From a checkpoint of a small image VQ-VAE.
Model: 2.3M parameters, 48-pixel images, encoder arch vit, encoder norm layernorm, encoder patch size [4, 4], decoder norm batchnorm, decoder widths [32, 64, 64].
Training: muon at rate 0.0051, 6100 steps, batches of 256.
Data: trained on patchworks of several textures, 72500 training examples, 21.5 epochs.
Rows from block 5 of the encoder of a small image VQ-VAE, named by matrix and row number. Rows with one number belong to one neuron. Each number is 500 + 50 x the weight over its row's rms, rounded and kept within 0 to 999. All counts start at 0. Numbers have three digits each. After the name is the row's rms in percent of the matrix's.
After each neuron's rows are labels from the 100 images, of 14848, where the neuron reaches its largest size: "strongest on" is what is common among them. Only what is clearly more common there than usual is listed. The data: patchworks of several textures. In brackets: how many of the 100, against the usual share in percent.
# gate: MLP gate (encoder.blocks.5.mlp.gate.weight, 480x160), inputs 0-159
# fc1: MLP up (encoder.blocks.5.mlp.fc1.weight, 480x160), inputs 0-159
# fc2: MLP down (encoder.blocks.5.mlp.fc2.weight, 160x480, transposed), outputs 0-159

gate.106 093:467462559529458528548486487505475496565483477518527494571486541487465424437594591389493432510543474507589540492461530466496473535541427534464433559504541527476522467604521545535563455450547526477529471514509527465519584550565380578521419513443558456423472558465416518515509574503508443551491446518512409600416464542432509424565459365521535495449463450481544541596524558478452614476470437494560502505483465516516464503451550517461463535499517491522505528391407514520457405610441486
fc1.106 088:478582509449534515469479458548419448476454441451449431470556577520525553478511444492375437523591464502577495545426493493535390590586501469438582527557516501482550488622411506628515523571478562502490568571496484403552574591450448563462424458449450492446536518433440484502443472519485431505467542522461506488464494479549482529527541439533470536461506536510477578527521525492477528417526520525561488495437472502493459533542544549507482473490649410501528448465490563486486478590397495
fc2.106 077:555492492552614551520563494427572498451455455516481518541503373503476523554557514524525555504472427523505469386568515571463545478505483596536514523503502449564445457492551583429447556504406494423449564439487487513449434452550492417462492484604496543510490503468501523469533529438519506511424492537512521524504523493605472531497532622459440519574524534431458551519414382499538512451536504464497404406523565402478602453548524490464473517514374471493486539563567440545501570432491485
strongest on: pink (80 vs 45.7); grey (74 vs 45.7)

gate.405 092:568452460567521483467419571487523589539462512476507396445544508481530587492577510520530510546427422584516529550516536538447469498479509491555525533392526540457506462449555488570551461521462497495555469454533366470386522488507497534500446505477580544581551472379499451460555477483513409513580519591539518469493501528400401484466545464560563533440480419471433508471573530461477587524485560473470468452503475421534480507585522532424568399573524420493427473538479484442483503538588478
fc1.405 098:541520542579470516536500478540488511510479539474593532539520461587445507522523509433506415486487401465516546466510577462483494468539500472506507455502466443496521526491490583573521460543480461496479457489458411415455615519434424513526502522472471528518465479442511521479479524584506519499533488580541411454490505618421458429495476416503474634501562587405505630510519544440499568475531576490509451424432558442552575503566565507370570434519498431436438386508435579482491510509516477
fc2.405 065:416544601467559447506534525548545508395396410519443547517447526469585518593474557538446466555528567541548561504477495549524516486548425528488531492559499454454479531476501474521539482544488465573476516473518489418527458497460445514460480342561466512459531461598482519453511567477532469581510467443506583602527516468543611499452577570537436461474468538503467513545496502488484511556586528464611410483500484466466531442474515476568420541439409462458478559496525397438465443544396473
strongest on: green (80 vs 45.5)

gate.7 087:563606505510608509552529502513524461519484505482381520494491511443457434502460545517514460510494555516496565566455558521495527563537463565496476486444536494511484527417482467501540503440513485465482565449510536485491455465533397436485529576454531400565353527572513574538484536445548491509435516506578593457472409576462484452504467572510506444424443573450490482460420536534538481497487540465542591516448556541426449397512567439537448536541499584409550528514447436409551410546406547
fc1.7 080:494459526454414546525397472442520460521471532546511445503518475488488461549663530465571430432509499447442439520568484466509526407515463457506459588580404492538534529527552506590549526599482480552554517601554458520453469512498473450520432408436498511470610471464425480566553494463424546596455517530477456526487585416502548443484476479541542522471522553479446445495556457453445577489456513503611514489504528430526494461509553548414515580512592439534419540439469509508441474453564522
fc2.7 058:486494451492463500534559490501486575510501555533589598396480572541438466562429518458560469456472501437482584564438445473522439466514585428528496422445537629512589473538473537475523472461552533508499459507503556468557557561507616531469498479418493476511490498620534432470519510500520493459532460433455485457485433456338548507525531430518512493474442461546489403461570486437495465500534479618422519558500526598540561464462489451514505446483592550521515511543472560466440432444544418
strongest on: pink (81 vs 45.7); plaid (27 vs 10.6)

gate.193 099:561452544506523534484543478496387532511490478549553462624482601479547584482485357502560535444503489534490542524558399428532558538527555511480474472375508443494412468475476515521469478503569534524411456453414512494516507486461492422423479515593422482476449455414499489556499538499516431463493441524599503452543440393452463527528544507499492519562506464522534517456472487466515489553442548491524374421524475582477524523562515512639530553496536476403507479498578523568560590525467468
fc1.193 086:444527532445462435545475462471422509479457398511440506478507613485515589464415512469511522459511511580448477470501402365484483450405611497471553468413564449508504514548511443499512457558490585511518569553518492456478526591501462508548480475380433508432530530402469455468611545468572537562504536449534474508560486510467510577470475518548502474593618520553507446507598451532465545536468546469507482519517454444425590524498479539548546523422439512472511479431513520596559460557494463
fc2.193 085:504597550527496528565451512595527550484448568558537485435539537510578566604521546568503497561472572458596424469445459408445537464458497505503506554500528517441496514522485496466489519563461482493530638481417492416500434496460448492429503435445469483476570541540480450477451439525510497492572427458557554612524429563529547534450596496542501466527479561511511428615542492416453427478553525493557440488452469382492481424512495468512556527498519536511384492536431392476477468482447553
strongest on: white (76 vs 45.5)

gate.292 096:533526570512479485491511525453437575540459533449570572512521513444464526483516508471470482498513497508532448527510472531516539416541551474481490506435444334634451552431529462503507424430480497480512497469416403424455500441528480510459474401562512570449596516438500460451401471491507531651490536488575566390574478535501440443496474492501457639492506450485606502480550601511495470476491491625514507537504542508545423518488477423553549490556551471452544502527556525502553488485543556
fc1.292 089:522566605505562410493425509423519538576469514486424458482447518435485474491474545504508449481555495445551528529462564496515489530415468495482468401488507487454506454467460528517613551497465597501565572470431516514507433393616484500475562452521527532599585486489533461557407540400683461532483468516457550412492468523506452532597486477502514495538534499476532526491543486428470466589373531439610491534515460520489511522404471499498571455468473452497505530497542485471424483522555541
fc2.292 069:500506499524606492536519587469544518487450501514468424634524558367434499540526531445467420504464497570461469499557467472551555556491495453466444577464474438554496510481464425546525502546437401552483521468492549533445499496439409533475529452502411632570576563427423436480479437516467476534533492541570553504480494525549489469572567540555467517440496537478508565494380503455564529539533556490524427504465518420565518524515462553574489486428483481423400499445535465547592516558426557
strongest on: white (79 vs 45.5)

gate.15 103:452440519491453559549491465476581469411472555504469373541478579521454512430507458511441589497559439448464499426548401428580514596571463501585530413518595556448487583499540490497549499508545455489506437449532528535453590522490557515474479472499523453518443476521575447505512468498513527502556542490509485544499504508480492449533510519549568443654515595551456432415459517503447610433590497404441519510432505492440492448589534521544466482521506493541475521516443561504543393514443579
fc1.15 099:528539550495577504487475494575539550635556493509469534501490472450471539578488408485520489508413511501554546517446537557496529458487589462507447496516516497546503403530472434606510450497477555500542512556496439486590490366535470516578507536583385577493508497434425514420473498547559508568438570553476425458452434461545516484491471483487528507421547406481562541473432532502465456445497572579460415504518484504487512534470539511418496497496449427435486558407561381497537604527456417
fc2.15 113:515492469482411464468438474418458470489593463394529567455500471562492438462528474496439543420575482482495499502475474516503474471601528546550557411581565557482555541495549507507549459534500533471583417495530482521470575505592543494534518580562565461466391454507576517537532475490521533476499505541402448453468551530473477407491439443483530424587491487542436499422515575594446496535522431448461656582475495460520492453554510496406490511567540579528533448579506563481423464453503447
strongest on: green (72 vs 45.5)

gate.171 101:513460589510616484438473583522557547545495494501504494502417563493486582516454627421465651469463505536601455603535507460482591555437515500570549521486393444432496440440526419508543510490537497456481476524524502473483528478457551569489492522583443492510468475474463501523506601472475519423462483536573466467443527517504513503547448547457408501544544462498546551461452436433582435533451505460515502543514504493460486525425581430519546453494538428476461491592449513382616490543439517
fc1.171 106:457594458555608498482482609561502514410447425540496531483505538490511542581462489496538498492520506439539550452395503502423519547502463421535572564469515613565459540458421474519520383348530490383541555512463566501472508450553497537556491433530568504460505514534473493526474540409385517536448448514512492489503471457559431541503556454548555424464476515563464577521483570493421481537504394548614519391503550500458528526521509510530500509538502467467523441513418530440477503558487456
fc2.171 098:573498592501425427542505460530495448423590525485459502551485537430476541491445543563415407482538567457407540522524490478557474482512458502511465496501441536495379515533509471486598524597460513620442475510509510484446415502473446426558423446491442551484442431602537472509454485531520498589581472520474574605461527537540482484530529541621425455389514563421497475549501518518436550506509594456595462532508511557465469490480535501485519574412501536520474527486559470506485391521464523
strongest on: green (74 vs 45.5)

gate.409 101:470480577474487485494454647503446511403488497436509435500495506515486447560530533474539516456526474489589455555498597578422446499546534448438602492521424462558549482477471461454516549425515447551594462493524517470408457481450540592493557456526465502542533498519560585521436412511537488467426567578579537542403453499521586448469520529467491535542492561547551524446529432477480497584460540450502564563514455520474458453451511572388430524497460536556551434554602563484449494463437428
fc1.409 104:408579512464491430449520525453459485449565366545499493376484544456395425496439540500545571537484504519550428500437559527500445493550451539547490443659506490599601514529493534485478488501482470522506516576494522492472482469453423525514508498478452560490559525477549458458536512536510494400433570460564555609550539520486567548432507565525554515591552446474474468488598493444548557448488410446529522539555455525446513490409526466439451578511466508489485461476558507486452517555388549
fc2.409 113:553487527553502526482503460526477511481509482617504499559578603584600531449491483481473507544572546496519580523495472494507498571474469506466464553474476518481345468516493540596583530480445479435432477444525477475504451495519465424458475433446492467605513585423512492505471528512446486605567463461526497491522548610518449477519475484524487464412472619482660473568525548601453439536514559507546476426452479472410417486493498495580483523442498486515514456474426433423445423514524560
strongest on: white (75 vs 45.5)

gate.427 099:412472435539563468526483547447450537477466541441506495426520528504471524446434480472568601565554561514443451518563468500489457524527592513478440408593464439517490597474467544530427491569468550524533574430524448464469426507469471502513473438403556401539462535540508433449563412488609492583512490465449424534492547578502507438558435462512419464510550509502497567532422507512518560427551496361575469511532453467507499437536441514527529566527507507512496641561490487474484445589502478
fc1.427 115:532502545502518502565493642538487494430597476439474398600564525513577512535526490490448539450487507404522441561489454444437421454475479478515522481477464488501525518449502509510426494474490561473493472436413457467518441461377469542558534473592503533514564548534491555456517492498564511479397522502417385521490512576495541478509598458462559457484488512522521587564403501554438486446455556492514409464492505534652532568438512491505444512581488516523485494460558419639495547503519458
fc2.427 078:484512497507454459460522497486430457451488506556497575522508598454549506532486469414505491462547459508547568537491515511566399564468473500552514536503421546404442465490481578449544480427472464518515451508451494468420576556532552515445453460555447612583568514479467503489514579487460512502440543541512479448538528540568476542473497571523524472502438557588511404559587414550559547507462577528514449570448432476375616568531529522480450421442430563445515471389487465404569478460563506
strongest on: yellow (85 vs 45.9)

gate.69 133:415491441477512526531479433502492509432485532459446490467502562486521496562485484420547473468543454614474488468575417556391535466464527583425541552529573535501568500470467556511491474410417498404514528556575514470452505549378474440491555523472557466529462434441441547580465443523516550485541587538600543520476515486503432460491508644480563568487505519419429469542516513592514467614473527546509424462541481462484505476614491468547505522504437453536535559467413391529524464510516458
fc1.69 134:434516481521508487504480403422527434465538523437502537468519512551478454455439468464508569461433586550530488514485583463489416470541559459462501591511522415558505542477559516524425553544370435539573602476541461449485514541459522569445454549432469481511556576549492554575536504597469460502502484597461596501449477551462468451508500469560481473481453477489612551409547574507552504478452508585522480490407424480442529397460465501526498493452465619565528565594470469526500433537491436
fc2.69 105:550478585538508564509514502507557498509362407520490546543401506491557468454599518458517397465580511461488540494572618511521505478514480463533480513579463473443530477493562391516610436534632502547406430473520489501447443478516455427457419480592464554525470451480534516493555501439592491468508570464548481498501528467517560561549438543447570514538506549557438390527473468460529519423585510536408475477500443429509447498448573470474467458489464387485553489473562499491532538512481486
strongest on: pink (92 vs 45.7)

gate.6 083:410541470533536555508556482480460493484542547531498472478477566492516505418537590433482523498488511569527438433494492473417519595500486519460478523442515484491490478443487426531648505508523565448462495367439526537473507360498530428536613544507419557588570553479448421536465492490428472553530435483459547454494475522522540439614551557482511531531556416510592449465515495484528431527412469479471503470486523466390518489574460465540517519436562530519437580494426596559543521567551463
fc1.6 083:546502571537446477491477513511478437525488489525482421460619498476443508546506458552512467561513559449459555555387531469568440488445483480515440502524468545453511505600501548516452511526460441507516521481611421427497514476570514501431433608458593502373476514427601548536473531561518470564521520484441399524598565466490463597438501458535476478521399520440470568529465568549476599485454488474517490493584413588500502539503474484491367442560475520525497485484612440499464505497465497
fc2.6 080:460534386503540540462518476470541551619502476470529501541483465564443463432553442440482527464473486474414443454561512450474560564494533430537532482482532428597575457559541458550544480505560446429527515418554521500534573526592517543497547571548438496560506563427476506531499484467517495453467499529503490426520499466441464516509445459380532513498548426482563475446522497386640394485443453574373536476458518486521522520561472482513482426524582519486498419504452597516577560538591503
strongest on: green (93 vs 45.5)

gate.211 096:464522472576466424493489555498596519487501432530499395361466525458499458531482542502477523532513584535537439584517510451489491478479588532573483466491538483500522490466437491483568468439467568545486559432545554511524534440493498489550494483587439530563539611546544453434545448490444519529520555487494532454531494455475502503534494518553639572387546486563494484531520532483410393595510461463598549496450391476413551492554475448518454575545599461469499450395418524438485540540455509
fc1.211 088:561384530415415520529518397567501508567463545441451519522549496526522503498471461483488419423524522375477520546582473573529470482511491453520568503474451503415494464567471610446489458486517475560538516596506463513507467459492489490434530525517509382539434422592565467480509548559532584552554500478514443577513464583488503486541489564474520509632449502407447472446446549471525576488669588535452539516473524492537508398485523471490437474464505523485544448564460530553488522537509454
fc2.211 108:423532565512434510461478495565511509524538495464477523461403504513518489447489508476462533507522510567443526539491524438458569407522468521507569480457497457498588535500503454508518480531562523482577503441567569515523486511508514528581503625489488391393418469613490495599472424523474527537560524576459539506536515449473519515480414517457510532386479477490525464377529577424407409562439427465484628509496491464516489535602486451431454484571568458547608492533440567513482575505429515
strongest on: yellow (83 vs 45.9)

gate.301 100:503496481432425536457428519456518551526483477630457573525479546452563484484500495535465581477506455437596485486534457442538488539466468632499420567492643498530521459512458434513536494509528546528523500499430547504529460438522501515431473543504490517537452667496476445414534513540424544509442517467537531490509449442551508437535482455580421470451378517465489508511511493571500378582493464493461543597463524480489530516525494599439484506424560593488576481447466426507554408534529531
fc1.301 101:537501531476494480536458459607454511367386535470544553451471467514558486533453550509486415559496483518447486513606498502508466443460523485594495437441393487489494535581530534528440423474565476507599472557430504522501520517475506556585495516443469489459489531512432586428511547477522590469465418524448512496519550561490408472448585525535418566556551538540414550508462585528498516488452502625524480460398468398510426575495473455502570513451519541527555532526477451404464541420491513
fc2.301 073:575475421504571549506506463410513555558497499477486451524552485464479478385471410550510478429592513462433391432514480486563513567554484416566440562493510547534473428559534416522577504518463538439421538467442489553570426552585505462549484525494503511544540530426571520514427410529517512500448577512544455475440579487494438403552370515543471474429479432515558518529506502539531539524385451445468470611505490546528560562516498486563556463571454563456510479489545509524531430522544472
strongest on: pink (72 vs 45.7)

gate.390 101:586556494557507481516502519502517482568562467524513594516401562492516520486531490502506426519494437571463567557541547525531452455497394556470537383509501465473458472359576530425543562387486521489497414448603534460480461511592507601464524389555473472488523470438615567527492502557454545500452494431551491496580535558406450496538472519428495436481576480522495519532448541534513537425515555541484462461547574451457479534546571527465460434446391498452488488515499482490417576464516465
fc1.390 123:474485573414445495548470546556455555503493393464515464562495553551477546425486562504509484511547461399471449525545617522506406489460634569547460479572504499457499424572495571474421486531519445490531515394441492490481484556382473474508499461532424580425513527469587423566556600395430555461482460520458509519524572507518526507494458460548509471447406525577503493593406531541451472563474399552515525487485520482536518600510489499484497556522470553550513502512499437521537463483596493
fc2.390 103:520483470592484472509510534458539506513480534618507551574457565448393464483453481419565448409480505536446557514651566485510430567492501403391499476463465486593479519539473483553586512470540546534403511508516634547498495544470532514495459459539518536542494492538502484466533427448527514485524546513546405397520480527446413534579506515552523537431500517544535474446472516549513509482465473559375372469450478537430547511496438481502503420511537473435499550413590562472544539470456497
strongest on: white (95 vs 45.5)

gate.394 124:493475399444475461570448469539538555452480437521448600528468470499531506547386468531500531441495551480480518448472451440475502517496583565507452595461600541516460483482520486515520553550435519537461531384449504529560466466513485391449493439537506555536541537403454534465607490485401520547525582488563518420552428504509496557551520493464552550575365437459586454500436535416582427498471458506521481452523445505551603519495579528552482516530541496486506492512505381495515528460609532
fc1.394 093:474420435492433483374522562429469379505384563568482417571486495483525480494521423492486503467449525378611458493505558531488486465562470546510484565464474540484555547495379439486527571541434546482548524463448540398509526470514549542439573417522564495618501487522544593577427444422573509574522536544536546520500543506454499482468517500578510521516483511510571411448482491486469526454459524619461479462552500509527551505525456491500478461523441441440464517488553473595502456536504579
fc2.394 123:463460577506567498533551476553519493370484518466448496525512469449419535471544575490526513516426560525460531484453555578472605449551484569461535496513455491507484494475518507518425541531485526499535508496573520565436468494520438434530520503501497500444397432502524460465500451525481402551487447578434544593464482502570535548487511577542440498524579517380463525513420454482460591496520516428558567467543589462543455378480563490442476534496438468627495623572449533518448528464426388
strongest on: green (74 vs 45.5); purple (73 vs 45.5)

gate.160 110:506484478521446458510530533479614532497452458466489554493461584448504552537538516429502466491470531541535457521396482530490506486476531544425509457502558594497545570522477513470459491493583515434576469553542519482462543444538480571522533612462464531396467461452504512471558475479549465476486483516369521501593419477587458514534605592480536464445547593584571628598474473426501561512555534450530497378505476545466481431548449517479442555435525389507531461507462461477519494380474513
fc1.160 093:407553561513553462526492536445513468484484579448504514460489541541398503521498546539502508489510504553466456481438605545500438574572443494434444573466444465510580387412474419631441476452427522499467520568488503597484432526548495500494563484530540485591454458575537434593510528554492505546443480539497419533441570460562491554551523452497482574564552409503501501543433529442487574540518487443532529533508530477496417424402524442468409524499485462532505518544512563504591497606509419
fc2.160 128:500528470524435546479471538462489550543551475548535524480493596539547475533489393464532473450518469495504548608557440457483437486432539442530535530464524554492535535501479483506557469485548512472498444504427568471521495528464605566482459571469467505533526532552509503482527550444486538461468542446529450389544431557397420493459532485498590484390464503639529405458559504519524422493413524592397475489389449560483584587546474502577461427510570521429486464458495480499539470425610566
strongest on: pink (81 vs 45.7)

gate.364 109:503472532423551490483517548490482470490515508568469490520404512424553527502589428507545531354590442515533549427500513577513511517486544517487597495565434450469547497517534535490458506443498542524519443537544463524395403541426543410467487550397523440515437475495560510505525511470447481491432475577496481478562523561514590472551481563547447387545516533486473605579486553431630491577526466537469479512534531473472550513455529486353548478548427448550438483444464481481562572465449460
fc1.364 113:461507539390463455560442437511519508559503583469482437496516485481487473504556570534454471556497529516466583526405532603523502469564505490459633564486572583481473466527500433517471532574447519621449567514504536495442533465448450489431551462422566483508499542550484387535488491503512457435421551447472512469453510476454584500475477501523544508550594519497521407559447463427484491436599483560490449431392588477474561506507416467566619506473554457510431498595480472514550517512440532
fc2.364 091:578540474539455473466552511474478451569567505520497491495521512457465503514431447480481577508514543567542474554511507488526499504504516500418395450472498453574525543530481420399575496482463519483511434451466493570545460562473485498572519505538518484425504467454433471568501401529475530575576523599492442434479563512483488446474465492540466468522457545581543599417481645594414480593482428373504603569528470470497487514540437549365533553557534482487448478405501583450476562506462490
strongest on: black (90 vs 45); blue (76 vs 45.1)

gate.298 094:472487548519458457508490507460463555489526516529510527531497476604459514432464466609516525524510518491498514497433361576552430450572459578470457480522546630470563494550474560446657538471497460555512502500478486432501530574461441526471560486513575566461474536580606438456444512426563516430536572476665508470498538526478487492464490457526501536546520503450399479531512483459475400543433492434505526458518509530444439445445526535572448434447529535463486420525454467509444464430494596
fc1.298 092:524546534478587548448454520494543565521464476443411536547477465467521577516617522533377513509523542466498518492517534511502507512434461505432563557476610426516566561499617488604462481593483464533538496500471514466554486435428498465486535589485461490544535533384477539428499488505484519445534453488439436461506389604414530494452542502400476512473619504525459518453450552461481510475547452495560507502379511427540563508588455474510501546590484591460452516507461511426461571492496437
fc2.298 130:486465409524591466483494452434506549569570572463465432572505545376411435467531485440428470453425500534396553466529477446497519512441539441545550537423454535556541496566481533564529504505549474552535551535575594490564544526549581548550524568417526491551517494512425458456463435475467495489485455524450462439501463463454473525509445499500544534377532409450495504463464484393581478551455480639466506493479620584527551527489504482546483418540611504508494468486477550527531502532540485
strongest on: white (72 vs 45.5)

gate.428 116:547583537480561589487597506477467489570596477488459382452488469531590443559562471461416564494498476516465379549487465589530545475515523529462537505503466509530448564471572534440494498426469517429462422516519444553498477477491580514509481497484565525469553499555545450558502491491469484563405470493532562535479542497545523504568467440510530490404521498359486494619554470510596385493469505597522496529507491524376483460464449400470562548464472491530507496496439435448558587530476426
fc1.428 127:461496474526498513532510523566549516501464480517556529480610533398482484487451507455482426371555438365435498492530428517488390579409485470558479447393481420511504500434484523454547407459570515491418510605538566475378477575526472483464529494516602468492572554603529610462505439493541516574450497529473525404509557541461545517598567545517438467531462516509497509400488496533486537508433536484472537509443508569504459516564548503525463520526594516530481506503524596478538493482527472
fc2.428 104:496400438438573446511512503405553537523507515445486426608485494429430448350580503500479508447479402518449516461553536558584536513535514463554504493505485484572490421518518515537530586514464407498506404515537540563476531474571503521521540556526567548526481453468530454453495476537437392515478503601463518493494546419464480482601377464503499536516568406405466563511487462434606498498418469558496538540578603494568543508418536470466519482544504499533532491444452484566474507544496513
strongest on: black (76 vs 45); white (74 vs 45.5)

gate.113 102:533422532522477566401423574510536512557498531580525543613627535520523526488500535400509507581543493499436430424562496422483562460488463495506450526571497479490525489516477457428462541527492510491433555419487597468566454561554564559413533449472452570346483472510478529459511499490384540532474503584507471530512504540482500414600579437526565509463477447443488491481484612484509498528533561516472501444504434395468498480508457453475398428555507542479503574474541470498511513549437558
fc1.113 100:530454534539448591554470456403545473486500600483555499548582419486486507527616426478436532531480437434468465511546530559456537516479549437549550472506455456530496423523486475440588458448443521559467509556461584499641584554512504460432541471512514580478520520540417455454467480525469444583498588501613487603589432469364459521548510449583554419544506453476493463487537538494514429485485511539529489422437548432567505487534452479569513496475492512453576526484538441491553509504514444
fc2.113 089:541470449488459373518493454492488420464659481540446473510449471502471537529471506510455536547502528572495577459515480567521466523476500627542491461476501462515315424518550525552477486425476445495446511501549411465471477424468502424531425483562529488573434589443467548474533559569487558555558528492523518538477541550532492527478484527479459510517531563434613517536493537604530509498514569475507471464537457535391505550380495545491516588366483459526513528537452447477523435557523497
strongest on: white (74 vs 45.5)

gate.157 109:475556515467484481430570476509451603448450523464441617506516430589619541541431373489455519508528515437510519594534528472511490547505531457531485493503545533435544479526455503520556476479463559592360532586472543479638494455593430483543501456540532475554517602494562452506537467503437530462583490482531496435552505443548500482542455363448565610496461524467478539448531479530523535517455472448424444465473442474513465488487517483550464519495521551490483434393506483428462544501421465
fc1.157 097:494564474543533506576525463558449499472480505472410415495524470554488551496395643542492455438549544543480422456470587484487443468469512558434471456476508494541420454524435466412480572390483524567521418493582566502579503445572473566485474478558531540431437523494416549441530519572462500538571458461495500491472518593486498462488503547560529443453480534523539543536499500469441513493432497553511621586489373489491487570540558417513508459541406525458541524487385460530427514501579484
fc2.157 081:472476524508530527515457464418605426445558443476533560566488472569532507456528584483492535559431470420483565489447450579506524512506537612583519467470555558492527505493590418532506485551553480489431516471588448498478502444470474450442478473554475512577401614470551586436554508454552520470501503428486532540490403514470514549543546391430596470519534511389475398452504396444545538484608507468511436472512476476521502429466602538490419502459498537542543584538513505495501440483491453
strongest on: pink (72 vs 45.7)

gate.103 100:496541505474449502573440488503482471424513473503494581450342475480502607482512432513511519541559555543460519536489428573434563460533525445500438545424501488460424511466572472509505449535469594541499537450436570526534419425562494486508484527515476487480541494536490571389459520554410552527428454392522600525569548452495446542545468570506447540520516498517505507451484532602425547584490540474483553542429588402543437546448429517474524553408516577506517566468512545417495508490419448
fc1.103 115:478538503539550520478562492496496512387583523480467507560421348503424536447519488528532408530497509562527507491569588488548465538501510589490516426479475404455509420485494499515464422575582469533488446463591465506502536562465450533598596564463542422516411435467505496551570590466574547471523520519588546462440563564457457498450477566493509488524494500498423488543514532528515573456518538497540507474514451523466440364504473385447452437542535484430506554534437532421450451559481541
fc2.103 078:467493562498458469485435509602506418407556540421460576513486525449499468551538599469474452475453504423491545527435432528491476459418547596567464571559432528447494547441504499499442431552430480562594532620497512521368494489569458492485497485504436509580485511556499521445475506545478462542487447536460583564492425505552518509482569459522505504489500522403504465536462475469483611548611597504529482617499527494557448460483538553478491562367443565514482501494510444538518427459453507
strongest on: green (82 vs 45.5); purple (76 vs 45.5)

gate.57 092:576581554500575529563530483488462442468489451449602426526536548558519559500510528415607468451441435499392451427538488499545489542496422476462529591491442484490497535546588569438537482469543469399577503485411498572505439491413544414391511485462479435530515472525521427524557446471559503538496464446399471425532574463417481491565584519590526442438563501432539425563502568530495535514456510482426489506530533466543496507559473546477514534468547558589450514494519469481531582501424482
fc1.57 105:497419443439473411480484518553534448494487533504450565464457507464536440484449443545520552517662560450541534578423539557479501498497548497598542495519403563472591511564414398550501542449421448563465505506457439465506441567580503567485511509479528559547624517549492587504457495431426551499551505474548486572473526395522441532521489467473449499539456486497462531476533479514444429473568507522489524482479395578589477526477459465484503498556506426424561434496531565571475466490385492
fc2.57 123:468528480487563548531554511483455586539514454421507483511435450484464493480576503520516431415473503537394446460575515443467555443487445398548576584494545503563647505517495481515487480553603502453494531503503536515558486497557529531495530604502389466414393498512565476549435457502536484462445525524449518471510506472494460495489433543514545577416539408483462398435449530432517443470378476523412562532481565509544548524548439481545491433574551545543499439567506558606543518483533483
strongest on: yellow (74 vs 45.9); checkered (31 vs 10.9); rays (29 vs 10.8)

gate.445 098:452548514494618497562494569429502420517560484525567516521435487472460503433498610588455585554516401517411387518495499546493522525482377610488451479438540401525559444414487452477489534467525564536367591485438537525444435480490418504452525528449477449513561518502497525555507515540533440508476506567595422424429560558504585536496532477521500441431547514473562494486427566466494496461514496541469553475475485537461546492501503448578436480543502500523429507481449531594537525536560544
fc1.445 077:583485508431499559483417500551431467519552485439540487579511556524529621519475439445528481406539397438561493427474568532422474509461500410591461555520496554518520548503506532550457530571514449453512540478484500510492491487486563521486450542512475586471588414491457419499497462456437449643510482523531491537552516587487541413599466587534509490523492462604562541543513475476479468475576538530483467485404535490608470469520453541409569469377471511475460385448497461540504503508519461
fc2.445 082:456442530500623496545568479446568441429540531459444491501509373450444529446555607552490569568441450552451469476459493617506614467547466569488524457476512516587462500514515487493478546503460550478470508484596526531524477447522435446485537465525584523453414457499505512473494459493526477552415465536499493590477527408495501550428469538518510485490579459329432558499430445521486571516516509477532560434584558506525491427474538460458501586580451403523520589566472530508451518498498482
strongest on: green (74 vs 45.5)

gate.468 033:596499493515425486475429581454521554520549460520519499524534478497587505515531399506404529522560435572532579443482460428611495521474496508612473513409515385482527494392611473479554545497468513491472397518500478452540459511467470479464513499457499487424393444509473498552559498468520450547426545519498499521437533519468605458394458456524484619495535496456555504435516571562538547548471554511497492499443519537494481438414383503497483587518435416512470434555493592504528456519527440
fc1.468 036:490525487422495406502501539476546586441440595500536514484512569575428514533369508456540518579587526520523497473463507564486634609516465480522444450533503526527464494467518560406612514536521442520471511481609467516544480433518440455630524454500432574452508484558480427477470564466490535501436479522486579482422426460499459470539506593542415506551565499530499525437500581486512532470489483555395574460458535559505615498470442517511407578519550567536471504489549509495492469532470477
fc2.468 052:514503406351371395531523582546578604512449537525500461560516515532446479516433479496552496549525523501509525485455530582556594631499415435392362413490502447507468460510570478483536553516512487512465455467601480565526506470510480468536467491506538583458374465498561476464506521514457499482540507557537546511415461525447496445584516542613453487543569512453490532491461589592514487440435500518483525523511522499523572470471465487503496575447444476535493454476545519474444521532453473
strongest on: pink (78 vs 45.7)

gate.88 103:540474467468533495530549555528470466434438468550477542570539499534509531422512604543570480478535569519558522446499564438484585539524371443532608493529489537527439532509425503595497505514447589500438622456419493439419468494551435565493510477497481496579479505472622529569511474547475463389386594481479412507428503488529427489528448547457507470474536509550519501468505494492513553483571427396547535506475563404450517520554485620538514492485503519570480421409490502515484486462522529
fc1.88 125:562391511432503420393497476500525621524523587546508472478519500526598535409527492515475493563497535475389502488568530541555447451503551468496542534504430472485541501457529471486546547580507448464456499520471541531575565560435572463476500481483492493475528481528466572388504441426549495474622429565538422553589507556492517624577470457416482392457447521473478555469530480498518443459440574517478478475465440499512492595523514434596511534548446508449492495562498409451499529394495495
fc2.88 124:533465465538545584556546476444497502431458485448450466512494472480395437471540569468581466387461411465510475482542560511550532565638495489630533481480487551564470430472519528562422542434444539496428503533467453559417462518551455488464533535505492570530429530481576527568523473490486419539410588505455519466465526385547431453482447553537479542535528480464532510554433424567559612483477492466423472497541577480495507475510573503458534504512462514559523528505517564633468423443489471
strongest on: yellow (75 vs 45.9)